Rows from block 6 of a small image classifier, named by matrix and row number. Each number is 128 + 32 x the weight over its row's rms, rounded and kept within 0 to 255. All counts start at 0. Numbers have three digits each. After the name is the row's rms in percent of the matrix's.
After each channel's rows are labels from the 100 images, of 14976, where the channel reaches its highest value: "strongest on" is what is common among them. Only what is clearly more common there than usual is listed. The data: rendered solids tumbling over patterned floors. In brackets: how many of the 100.
# c30: last pointwise conv (model.blocks.6.c3.0.weight, 144x144x1x1), inputs 0-143

c30.107 099:141110107119117184124127113142132159150122132175134099138109125164176132179126124088173137133128138143123124165115103162186173141140195093088189137126108162096150111108139187156099131119127079132091117111098110110091117169121134114205107062135143106155086110201116100075183136188112107109150116163202110107147114163156126080133118111175096148080104183131086136151121089149163144137110088085166209152113142210125175147132132197112169
strongest on: light from the left (100)

c30.18 105:086116124113199104139110118092101186109135119108088086139151106106167127144090088106123101137147141106093066104128192101139115148179125202124098113104123144135117097028112153115106115138097103097146130149172152090104157140160106105148106136109175134166117068156190123149141120104081181129123123110162157148145129104124194128175112115139175179132137103051227161119074116137132126210089140113127145113173089177128118161097112092115157
strongest on: light from the left (57)

c30.106 101:129157134084131078101121168109127137140104118143120152129163143135095122131130124106074141102159118146170170121055094217112068143103151103036136116170127156131137158115105142107144124148119165107106113097145077164140067099162111176118082178180133137117138104183081133109174115135183071226170147177135168165176143159164159077156133092161168146081144134134141146124116157167149117162112119091087114140153068195138108147119139098137141
strongest on: light from the right (96)

c30.59 099:087085112104146156133130191116112117104120160086170127149137114153209140101098133110154139161119111174096162121100098123161130092218202193166151117137154156157134113113176170119118100153121136175124117092172166174073120113096151140102221094182087097092158062112163075102107091145140186116175168205124114103094142119139205158146168172162154142158112149132108113090118122158124129119121129116160124156146138128089119152116138127145104
strongest on: light from the right (60)

c30.102 109:111117115121135144112115153134130130118134082116148117122127108136099148070109171059057049148123147115150136089119240164135137186180134069098119181173194149146155132088145243128113179113147122166152142126156110075176110126121113152100095123155130109082142130097150111114144114131105155066155114118119126119164085105118149101131164100125122147140116114124108087091152152113111164130057141135120112184132174215093147099088107097137112
strongest on: light from the right (99)

c30.57 098:164090057131113076088125181106139150195129118161169132181136136115128121125119123116093102171093100116117081174127143163166076124137121110041152125123146199109136070165192123151099114165176184106162112103128088125142099130146117156171108074137116152182161161203084158113119128121152106153151124113132114145164087108118108140125157153142059160105169153171112116146091074102178198160150155101091152143127095140101162135127087189111152
strongest on: light from the left (100)

c30.38 104:138139126148069153120122135155137110144145167129092143148072102142155145119136111132162141137089150119127166156093089060111115147127154125157119144105137097078146107099154195105202095162110170129123063137137105116213144107126135098114100159126122134095134108100125087174154078161184067152136127163083106108173028200157080082143059109128126119123132128121146110122154163121175083134116175117147185164204129107091105138151106131086189
strongest on: light from the right (100)

c30.123 102:109125106125143142108125136112144171122156104102114119127137126153126132120144118105121125114094102183082134141188119161206136179113172131134173108119062165118146126098091152154162128157148115153130173147177094156158112112174165176173110164156113080097169147117153135080115179044122116118145149089090121174127116118085153099047065065123201161128123212127106058155095177118121125187139136075135147133105148091146090140113099193126130
strongest on: light from the left (83)

c30.82 106:132114232084140150089174135151123111162193077097118165163155086110119148103119155109117120107122111199076098126139093150157087079180161187079138120090149119119142095079206151136113109103148122127049184120171081150179119166165134104157119163106154095161134150120119117153121153109166134184129106150126158092170150117111119103132063078115129158100104142190159078119114151137141092155136155140111128092071069126138125113082111134158108
strongest on: light from behind the camera (90)

c30.12 087:119154101148088113134050150118129139151125128103106150100081049165143125154157073167129102120095133132132149102148150094080042085154102047118135158164094097132142109119089154076187122143131153052137077141105115136198124105112144133111121121063096061140143075153081150114179161096154120115148128155099127127067155109158120139075140160140123174115123189098130127138095099132117110115110093109185050152090109089142114144110156088092123
strongest on: light from the right (100); count: one (66)

c30.34 100:149095161139106111175118129126141088118118165132145090179126168119152148155121137162157085135099144073132152140144118129103093151165141191163151147109116156104171104171133187113161135110102179073169091096099136111190121081131228129117068127158088173211141136124155135207136087147179155159132127081056110117149066180100146149125147152133093166158155083135132154081145153127105098112065126141156109111119156118116059099112142135093140
strongest on: light from the right (100)

c30.105 110:092141117131083124134147108170156144164098138182123157143156077117128059106154139090135150166168134093113143112126124136127138143107181117137102134101054127121079125067080115130108100087156136151141133166167135157111134102098154173158106193109172198076092119122124102106109125050094156176129090135079104203147083131133167130186096119163178120122104106150134105146086222144151148106138170094165147138174088121150104117067078169154093
strongest on: light from the left (72)

c30.84 086:129064159086164109139137142154179156153106118152105130103133074152179150108138134160193155087159136135148107128100173121148128124079120129081114123110170171106192175128139126115063123130153182150094139118115096076176110155144136119154131155138146164109170136099090072080111179117164116147129095127137135183117105110119081138068113127137168112108171186127104146104125115142238068119058211096137161106134065137124134125105158135189124
strongest on: light from behind the camera (98)

c30.0 099:173098151131131104119087103143112169083136171092128136132109104116118114142132128111131137133128108179146115134093124097058098150193109141052112167112088143147135103147148170133118134149104125087159116124178150100038205088099159138110147086133165161127191164192128104154105061163110107173133089081148133115172142134194157121133139153114132153141101066097127158124163143104216083147116203161138103105157128078139092111177114172086127
strongest on: light from behind the camera (92)

c30.95 107:156105122126114154126126170095096131152179123137085111093134133102116162188106104133131138179094153160080122162138130127144123161145156096112063084122079114134155145130117127120165159143116179137155152119115097065215111083132127068119107065045181187151150129150182102143129083095167212181106159136106128124123092155134074145151075142128091099109125094117089106144104097169062105148094147142059145096153149134111141084067114107104153
strongest on: light from the right (100)

c30.19 093:113134109120155147158100151141155120152120079109145118159193129115117181132103140128142128053097159159099085095131178145117068104105194127166155088085099113141090164060121190089083154140168143115126130139089133186150161095138111092107143154086130067134127153121121121103092151095113130161112132144080164184176129126184130168152117189120192085125122159112101160097110122092216129143057177167141128100189127141119118139132158088186108
strongest on: light from behind the camera (100)

c30.45 108:115121147137141125139116162120156150143152068122134121075157102122100149148127120147129165146126127089137108088136076111094147181198084142162066134122172141092192122184087117131093128109141139121172203133112152085138123144150112109165179090074103150189119154162042188127147144139121119118126182190104113089216152170148101171103095121134124140065078120102134128160146110127156179118098158129173163145126118188057089163143118154144152
strongest on: light from the left (93)

c30.65 092:187171177150103120076110095092095123124105130099134110136094097096145143135094058077087156105171169152165125102135097169125153135108170085125155099115052141116150110122112090143223118132110179114099177166138099110133154084131135114140075172128129157104092110101129186114171206099161160091110158135122112130126126118130131120160134102192141132114146212098153102101133196116143123072107148104050080147102105097092118150079124122148088
strongest on: light from the right (99)

c30.68 109:164148124125123115094098114134137105109169154146129127174147124123056154095139139112142083127111132115133160183179081122151073132114135121105123157189096149209086145105125094129084157148230138093149114178080161163134080058136157111119159224117126129171084121125136077144102128091130221090164090071090129121078132092141115147112147106143118128122169160111205175126138127154139109110091087141130151114120132181104137100161119126164131
strongest on: light from the left (74)

c30.40 097:164130130078114170096123139113176124144099148099103117097116134152101114150126083085166108072099163111124142112168075115117104096179113087116105171177119157187106111138187116150124120105151095192161175155122183192103130131143097080105150142121169120096117156213154106099096114134086087167091102134113133130151168101159104129165067167137142103113193139214131186071085147124115072138118121155151165110091129126131066140186139159137167
strongest on: light from behind the camera (52)

c30.49 106:155156145166117099065105112099126100130161104192122094101083152065112127103198160126100078083140166116127117202180159179145121116115096120086123127103175153128090133122122092071087101117136116210129080143162201086149161165112105129105150101165159096119130099095150107124174122146098166146173145107134191116135157086130142168093127111109135123093096051143104148116124169092167133118144173110134120080133114093092073145157094119131203
strongest on: light from behind the camera (59)

c30.32 104:141091180073137136113088117150119143101079146127116082101114124174095182106143124127122146141116135113160142140089126115191095130145173125107109120134119147118132098161165119080115176137111153145186131104087167108102093089087062183131157134097106086085143128147054079158125121114147095119162134220084109109122130074128180109162119087188133106084150135080092108059126157146140146127093160112118078202130149128186108162102117039163148
strongest on: light from the right (92); count: one (55)

c30.53 104:121114114098106114156134120159129123085153159115177119110133081203148159139147175129111167102101111115121147171135098112070125147138151182219130124193086115091143134118166167122097137125107105089141126153190152118131218153099083147161052103122173152127171154110145134127116148126124145161106092088133111099111114192115197116143158134073099130133155157057107209101196121157107120154191112111133155108195117125107117098158123114083146
strongest on: light from behind the camera (93)

c30.99 095:102122172122100111071092127134156094118138086086080125168140114128148117131163120176091179185114147166111094110191146172175181094139078104138188101099113127190108130154153166142101130125091117120134136105139151067100149131107113100136139128116081126121157085138181105141166137122093081163152089165135144110136084152159130209156149105053119119133145152215048136097125080129126152199140185131180132106150103143134127172095072162140133
strongest on: light from the left (100)

c30.8 100:141137110099160146157083162125118099160097115142112083110188108141166083103121102100130169039154131148147109071144160095065123108188128173067136164193157178150137123152088120125125183139106097135109172085149119127103125104100110130103144163111091110098145145149164121103198134149109153128133086151139171097096083199117185115112161180127133107086153124159056132146090123109157172201151106137157123123101085173088156138087183095156155
strongest on: light from the right (100)

c30.119 101:129126141128155182144152143114116111126091103119136127112091075080107099110103095107109093098109145140131144140145152172193132105132177125073096143137135142140129171118181063117091154119103127091124168095111173088149104147107146135216137202176158160152162098111099140093054155079100154155107123092151147182194133147135154151092122126154151117151165166106191150188121104142071110185178108161184055126104092188161113126132116127165101
strongest on: light from behind the camera (94); count: one (61)

c30.140 108:136158090087058062164101119134145079115153163109105134127103109133119118102137156148168074113142134128150092104100121108176111151109177145112070121138068090113101056117091072105147131165135153070127098070128123086106153081164138155118173137181121106118116134143090131151094151045130179197082148081090116111090162092122089088126144153115102128121128174193139155081130159122110130150163128159131104140108167131191188170163063136114108
strongest on: light from behind the camera (98)

c30.120 101:138115040077136110155160114110142108139092097109105133144138106112123115131114134146103144136094075158187145029110122158177181160200130168156147168127116159113131098133112142150149125130082158116177083148175129131130147143155111124166115079137152130045175142097180140123124170123084135175114094135167141159170141153172183095073148157160103151190147119103099151162110143143119091207082121135163101110077141134149143202169124082106147
strongest on: light from the left (84)

c30.22 103:109075098145160123130111119098168134155138180137171086125109116139090129180091150109110106129137159112104129194122149094105121102116073111105129097075141149076137130155112179101138121121129163163098127113086191125226118102113136091127095141131138163103165163142128126177128073158160095106208088223124156161134104125169176138155139123128117129137132134118121158103218133119072092129135104091156204114183130097172141053086145126095106
strongest on: light from the right (100)

c30.33 097:115114153155120142146137136112127137127140115153135178164145159148179117102102151127101128146088144114115165150128149090183109099139109081146128116099063147118168134109079104120099145209115101097104081077121134120154076143112098150223168175088115114115124168102128162123146170077113134176206125108095128175151107137127161188073137110094114155116114193210213105121173109148139163192154111187134177150120074118157107106134125142085124
strongest on: light from the left (99)

c30.35 095:155133132126130119120178151135121131127136130148164154102168175116120144171128202074158081121121137050096105188112164165124153106113154199086149137075126135193109119143111090180125134185156175138157118121059144119124087100183165142124116098088166116185149101120139140155090113141155095127155112142174124176141167134108139143181089108111067078131114080098168177121132187212106133117150055144109149141131138102132162158178163153088122
strongest on: light from the left (77)

c30.118 110:155150108168071063174149134093141127105144172117127086101129158176108161087131154116125112137158119141152115112072189084136136176159170100108124140178151157150098067125084194136170068135179121126123107138104155161133112076080070149022117127150153142121153117108134117122155141105090108091117111073129099081162112175108093073122158107065079112154128101131122072131113173095148151132101161156129089103195175121178117110131131175112125
strongest on: light from the right (82)

c30.112 101:167154114127063122118117149065149098085138134119108095158130051057095156114137146170127132061136134130144105185181118091092175195110081193209136130166147169114154138097105158072127129117111114131128147183142138103076160095122124111163109124110101143151140139115164103072124125151132118136063146173095134182160144168160148157094151068080165122151140163114141126160151137162136156182179139118153162078140173137062082121137119118136087
strongest on: light from the right (95)

c30.7 095:142094084095137078155133155157170174138113136114148157138166136135184111086136113132112095165127125178124139119093131074137163081101086143142104154075143151142138121119190096076109151171149150099130133102106116109189165130133120183160172144129172169152148117109087111134137137122094147138129090092193135153172134138125109067103122148162108139134142133086151188165232091124101096094125152193199177164148087176143152147144081169120043
strongest on: light from behind the camera (97); count: one (57)

c30.28 084:150094128135129130137100167140143092160162145136121100125079137131116178113141140119083099136156129116107165092146071116149102089111114181207100120149080121050141156115157127150095113173159154119153125132057103139088133119099143130145109161133140077119127140105082125117146206104106140082181101114115149124151146091184125142116104140127193113132109142084107145125204125124201072164111124106147186148224072133181126147188215144141115
strongest on: light from behind the camera (100)

c30.77 104:144159127132196128128159125152128163144151051134118153180120108100098139097164132115169111110096150158118078116107158166162119177123129192079126133094135137165183221136145127100129126088085174078075141119098166153166105160156106135076105122158127160109112153124101108192110126060164097166143172156091151144105163134132115074156096117177142161114106122102145155070185143134068129091096112182123121168156072082136107133135122113120046
strongest on: light from the right (100)

c30.121 091:112097174161112116107142157140146157108080100127154103160126101069168130218118114136105155138104156103108144126149181170165135184124131033121124040151087130104112110096186166132159096098221134106094139139110102125119086094144132117127116110147135150151096147078080101105119108111110098109157121133052114158124145142097103162078146143106155088113115170119060146111162148128208097154095174151140152131201119143187119118127150138174130
strongest on: light from behind the camera (94)

c30.29 091:151140160119089114090153113155113092148143121111128161154154082127161106124133126127134086098155112098142149168139133074177118144096138157061112157171128169159183072104118045127136144143119057139128118169113117118145181162119115126167141069151138119139166186135114255145121168127096172135143115147123130115104147118116141119114122143072138172145137143113166153153120131187118192125139087154161100103130143033101196166124084193103104
strongest on: light from the left (100)

c30.90 098:116097133065101104111137103166152088094136106116125151125094068120131101136097090145151152091166106155111142139132209168203133159048126138141102141173148162107155179107117206129158139137098191125123119095119181067201094086124111088144105196155102134118149115106109153155115097070167140150077084104091102144127137161135108089118159113137144121112109091112165097134090107149136107170171181102166133160078112197105158113080077130122143
strongest on: light from the right (100)

c30.11 115:133114109143107186089086115109189087103150098106160138123143074098106153132129166142148107146101150102126162090138148189088164144134177120151098103134092158108113075081175111163152161132120221129096116109126133212131140116117145124096147110125152163075156145108163118080143142148071077147141126135125216161100177138092077127136120104120195142125134156090160177099140108159129128093110089134138154108093102093201138113141019099118124
strongest on: light from behind the camera (99)

c30.97 105:117101138153084145133119130152144113167079133133108124124145126164125137189118130140120106119161128112110086134167171112094148126156106130175152126169092193165145191173118121119168124162085141114117175141088151106142168138138180099155088121125169169183159132169133180089099112143156133103086122201135093159109165119090185132195074088100087100079184136099099164065166093153111146155121043094190146126072109175092149073114129102133106
strongest on: light from the right (100)

c30.131 099:149086160154141114081195126169090133132132098153151122127136146142151143118147165109124131179114090156126130095165064141126191120136145161101194119139147134101185067182085106147157146155120148078118093157092145132174142149100145145122110139172109169113160133094087086132140060127211049198103095150173121157172147138133075147159139106153113162098141078119097144128096139163157134119102101088104122113124105098122176136209178066122179
strongest on: light from the right (95); count: one (56)

c30.73 092:171144101129081107119116134109134101140132105118090124179114131128136106142110173103126130127092169098159127134080179155172139095130098095078115100204093098108185155122145115140100134161178124163182177124134132147152128176100134120157130139134157079107103145085061159107126199137089092098094097119143099147065137148109046106110133129164193098063198132189125192075142157115142134161130123129139072121205112114117102154178132099182103
strongest on: light from behind the camera (98)

c30.5 094:103154117169147090094099111130109108145111113136114131159127156159178094100107103171091115134139115130172115188077131166143113160157132139187094103091085124161131189179242109123180109121137096164130131125161190110145167127153124138110131116137143105140180137175117163147141126078080158081127102154079162108100149142113132081121085168111161049108140144189167135129123115086137147184114180137084170142141154166197114134206118098108171
strongest on: light from the left (73)

c30.128 102:111124137127205074155108111141110157102131085137144133105116112112136103136134114139154142095093097171132178173203102070168213123194131158129126142143111115219117113202123130173142168155156100124140131110117192159115154076157082118206159106084156119132142207157162123174126098126093138142151125153145087151106066087098130158129099106159078168131160152099153169142105139131173126103158127100126161124077143109097160166143076122133104
strongest on: light from the left (98)

c30.71 110:112178123082097160126122116138151146080166104102155065127125117168153131144078155107111100172105142165105128160210193069089177151139180130124134161112120113087160084122219076105163146140113157189155087099169117135207125122078109091107110114115142118174102138150124119128123076123121125099171077148139150139126149134112133180096124145150121069123114100154131050126100112137174093095100143077120159132158090103176125164063170107134156
strongest on: light from the right (59)

c30.63 106:154124189140126180135180120130164130144115110157142098135101126152108128193128120122163113160157165157118109110112139208107078114123086157101145186147173090130138126212144082095090102187076127120141146129098092143111133111156088184085173157146096126156139163175119175075119120127132105140129160056115129112101120166145105112114105111118198101077150105129095115217131163140123179124068100099102177149193096153117201129107124153097111
strongest on: light from the left (99); sphere (28)

c30.113 091:158114151114155142090101149149066073177123108164117146140099165120094125112102092185175142125123133168108091109137126168112097159046097122107095161129089144159162104092198081109130098166116169154157110201212133078060101119143138167092141112101090142176191133179140125111133112135112093111129127187138147124130066131196117172137140112168109055156124124139104115129146121103099090088116110077146148157134089180109129080124166117162101
strongest on: light from the left (82)

c30.96 094:101118137113142121127113106074058135110128136103153095148161111095148126141058121144098129140167114135133146109100177100089101088130124120117116137121105148153171151123143166075127158143101173097134121152099159057145195135107176129114121128095125078080128160082094122121110178157154089146092134139139149196139179119198057122041105134173136149082148196179134146113073178083143076151145182127171167140117148118147150138156120081173196
strongest on: light from behind the camera (100)

c30.85 092:172109114153153121095161064140107159145110163124123106157126137176116110135097129128130147122118149095127106153151170169073110172174108127159147189118144113096094150106187128097098107148075130134121151146162198158054137130062103091155197104089158106071090102105108133163186106097125150190106179120143161132180180108186176150094100146129176102072108120114150139105173166122135143167102123164097167139160166105126123060185126105176139
strongest on: light from behind the camera (77)

c30.75 108:160132138131122133143129139099150143142127127149160057144152109128125132138078129117162091110114114124141119108103156101198075156136108143119132139171171095095114075102128176108145088122090102077146136090153179150156162117102090203144182093089093046135150151141147105176163140141131172121129153104105141149081113171150096099092114140116060074204155178171130120085230095132109163163154112163106077126152107156122087155183074164134119
strongest on: light from behind the camera (99)

c30.56 104:139188184129095086129094087121134094101156117091170117149140165129180130100147129102109194129180137142104150185124133196072074058074113135105132132123105157100088112147147122135201133154105185086184097156136146144151138073144150138111160113126082154098150156122086192171116095134104123156076124148153151139137167092120112123142076155108123164140187162114140108111080084122138078129122129098228125141083095122064115114181128144130149
strongest on: light from the right (93)

c30.37 090:132133158122135076122101129156112101187137150115113129133132134122105099129130104111093097181160127166094068198124179114203148088153115140188181076137140112186159179152118101196140128152133214150122090152092121141113121094190098134125124121105162199100161085160152093159192111143156131130131126161092152156118123114149084138077086128140075114125121103145095095076132147142069107179057120181145105108180176153103116102142119159102121
strongest on: light from the right (82)

c30.110 110:099111137135119108135084118094124122085166091122121142110101124098100132143089111164117164082142102111162135097132097071111137168097120176135098167096114116111217132074129066184147181108139135069175062140172138181115138087128149136155106126139104095125142182123124184143092132119177157109090172079155127120077100100147157162166183041133133172083141076110113103148128175185129101142146091116152151114170125119125159166154123113059190
strongest on: light from the left (100)

c30.133 105:156147121118133116109088124073121032099112091147143135106090147163136154116085143137125147154126105135121181132149147146139123107135153165148093137145152138105140164151135111106136113125104133086089127174114160128185120164174175157160117120099107173155218184215108137174160116133130177138176144113073145149140075183153154141110184109108088029141154123240113125134127103169133164117098090151117095117127105162111089120103084115083155
strongest on: light from the right (71)

c30.100 095:147115133090121142119101097116176112155144150114153146140110114137096137102168104083149155132146158137117130078170135106139193183070092103119137149169165156182136108095187131100158172131125131114184107125123114161138136140078105214151122125098079152110140131092076123195172135127055138082137133147178094076144129139206120118100167099168134210097132091193135093135145096167114153215143143111151165128113084150151145192148091145124151
strongest on: light from the left (97)

c30.62 102:096181168153130174144157151116135162116135097081162104164116095111159184112168119147136143152108132127154100156208141132118123133158090100100105117147139100156131175124117072099116143143135202137122133164095122137132134134112192174223156088144138052176095145111137080142123126151130179123095172103054160143101105131107169094120087136146144127171197124120138187134147102165155116204144154169173103105176125173181082152086113092131109
strongest on: light from behind the camera (96); count: one (60)

c30.48 100:078109115141100147159107139136138145087118048129092163163118104200112169163125149178169147120165134151125119157119089134141122108147116163190078091150111105146110075136129146119129122058130127127142038222167203114103148131100144084122122093152118126099092141178132114066153171148163097162106138135111117092099105149143144066173091116081095093107164125149099170126099139183074204115147139136171157187122149140130129115134161148141169
strongest on: light from the left (67)

c30.88 093:132121095117156108126092136089140103140170104112111123116158098138114099135087099137131127132163147095112095147159131118122130114165094093094079143178123085106141146130110145159129161151113125171086166132138102036114202125117151181116131178106146148080119157133055126111149175117140128083139064142083088144130189128122107142087121172141131123139163133071166182148241123113060145169118160179143125106211112145176128166156112064074115
strongest on: light from behind the camera (99)

c30.135 093:153142075121123100104178123102124157116138131120102114120093125107103180135078118109148133098114128141133131140146116160148109136104223134161095118094095170185120111119196074113100097130145144161153182142178178146156111093133105136122163145099177137102143149082071149115061149102102174116113123092154137122138147133193099065063109117130131101071153169213123192111091137099149097151152109147139142139193099149221105140139172062125126
strongest on: light from behind the camera (98)

c30.9 105:132155165073180137076099141183108128122164148118104123106162099126153093127104141114103137093118086099119092129149130142169098068124121143120153160220172182105130067174172134142147066106083145185115134113097111114132126107124110122111136136055125150103124082108154126072129114065110167125125131185146098177146107196151099142107122089207179143157156054135073087107128178108115122137154159144159111102115148141119195170100171093108128
strongest on: light from the right (100)

c30.101 095:149128176089101107123092180152173070083114160117054124186117101086121116146120124186154147132158095132103118046137098158117161141099157078121077150102073119139213157159136108068114104087137161162155146064113147132116156103154109085099121055088140120129081129157152132105099168110180092161119117100068141139119082092125104117143126132187160134080176128109145104153123198095100162124116137049098124113126115087128150132114126128127169
strongest on: light from the left (83)

c30.79 102:149093095192120096137142108078126127121151094091092107102109169139103140104117191149084136079123117128095176131147131168177219142192134155146163099176099131094149139119155071158177111089193107104125131183142116154131076107084125097130124134121114136061140109162115146140117107072183147139117130118152117215132096153093140118093132139145122171095189104087087074155129163123104164143176121159191102144104058154095117097085139163122133
strongest on: light from the right (98)

c30.17 081:181052185116125083092096129158124099124144112159109100150156123054100129143155137125112135107174110149149151109142072163059062112130137145064093125085193128099134132094135177147173118160103120101166119109104120205170101157080132099142095132081133114093087171170092068139130173163141141179158139113151185135127116133124105136147146095117176189083124132155106076123098116160107088098129153131173084137106097084077157131127177102130084
strongest on: light from the right (98)

c30.122 103:072198166127113107142129189083136128167121151107149146143107101142104204149090114121128129131162160081123120120122094142104164153200139130144077112157112114098089153160092126110110179146120109212110146107162137175077165177175158142158066140097170130123139111209130180092137159128119107144189095166170140070168171134141108165138153120148108163092164153214177132138128104079111165083105113145127144137092125117119153170142084143148092
strongest on: light from the left (99)

c30.91 104:116117137117072146117161143075110200107164130104172131126151101163116119130117175124173138172117156117169187116064138195123104139083162126093091130176111077145148127178179073063195077119124147140160122162161141112133107119100120128131122150139080154096193082127145116194185115136108158167155144108122081132110120152119119163097161160162159123085189118155132115175103136160117133142108091142126067146167059149166051130114164161099128
strongest on: light from the right (98)

c30.142 108:116155116174135147134092140144150177137104076088136094137127122101136164059100093168085156103126124121165143053173122083129176156170114156116132108152085139143144107165131135187160101150108137174106181159113169072126122136117169142115186140130102174165127136164192044097149137148056155156120114117105123152060167187133124109109134134161171078192163151107095127105177084094089113124126125109108120196089152189160159134141137153114101
strongest on: light from the right (100)

c30.80 099:111110170149107097089089161129185178102148128064135152172127106157120118104105136145127132097110166107153135120128123111098055099116097132112129120139156114142129109102159131157135114125146064087148095092119162131136141139160174118167144129166165149123120158129104137153107166111142117143206114171061140186154140187132155087104192082131205150174146120202178161118116081118152134150184152122154138104147115123133045115179138249130157
strongest on: light from the left (68)

c30.2 104:168151100085140187073123148156167098178127159105103085166118108144157162141102116159165177073160153117134126119112104141145109185139122087158129107145150140154168162062110189143138159073102139184130081127155114146138107095091150106075129143129102156150127106135143087147070099122137190078170110128155107140098147123156147165104125112126169213131121126184117070141106117093105156130166147142096139155121187171126193207072121190098169
strongest on: light from the left (96); sphere (29)

c30.139 110:122139080052120122137150149101121148116135137118130137139167146099139114107172073113107150120149103110096109144142141096123082119203126179115193111165167128191141094190095157121137085137146070102168112130111063106173157133137078072168182112135103156110125152185147140109116114078124138130067154191135125127100116068080158207155096153168183082131175135142188136124102103190141093100125110156155128141111164094133081132090105113157081
strongest on: light from the right (60)

c30.93 109:154130143092110099133123100083132110065137125105122116124114123099166112089142144082160156119165148091142116116138116103101171076168116135203187080129150143137127151137082104157089172110147067161109125097154137132135174195107132125093124165101112064108141114147169127124167138108161134133066098137100110163097093178100169193177101116165175103039106130148131056105132119131152161183059169118175191071127150156140122149081125153134090
strongest on: light from the right (88)

c30.26 097:159100114086127131114168108129128184102099119108093191120129054151106191126101061167071097165122189174155121123095129119093130146136174116125102092133184110153088115115104122112157170132127124106167108090084092139106141144103129178089113107107101144059113046128069054121167154135116092118151163075055150130103147136145142108060156076134184173044094141092101110133126102121093144131115137114125137137125119107128114082103111123112179
strongest on: light from the right (50)

c30.70 101:112235155080167128119090128218169125094079081088077168092102216084099083106099174145103077052119151163164129114134127134147138145102195094121129169103187110104117148141117107131107136126104074121137093082089112114137163095087125111094127111125157119107131124111123111173075176147129077131137186200152130090122096179125115092148162127120143166129119108144091113160082086109110118130143125176126117146154162146129128137148100096106117
strongest on: light from the right (72)

c30.3 105:137111087119105123130089137114077152158104113147121132165139138154087110161128114129113178135176101094107152139124150080138107103137105143157176180101094207181134076115105103142104147176148077111146083137107145123109170178129103128177128138148139089062163107140088171120223124143091114233184073146141189068174122116155198147176150128137100168097131075144157139108152087132150086120116154099145171119097140116135103099126152148086143
strongest on: light from the left (98)

c30.25 093:144081144161154059114068129106133155156116110109103111137108122113113105163154127133153132121114109092151163091196131073089142090064129131133065139143148156100150093157131153074114127162135131138143177121175177142077144118115219131102143158093111150144136098124084138094127111038138142178155155107099178145112125083162113135129100138094159070168150197136163126081184131077196061142121151106118143116128105140127152095166143042132144
strongest on: light from behind the camera (100)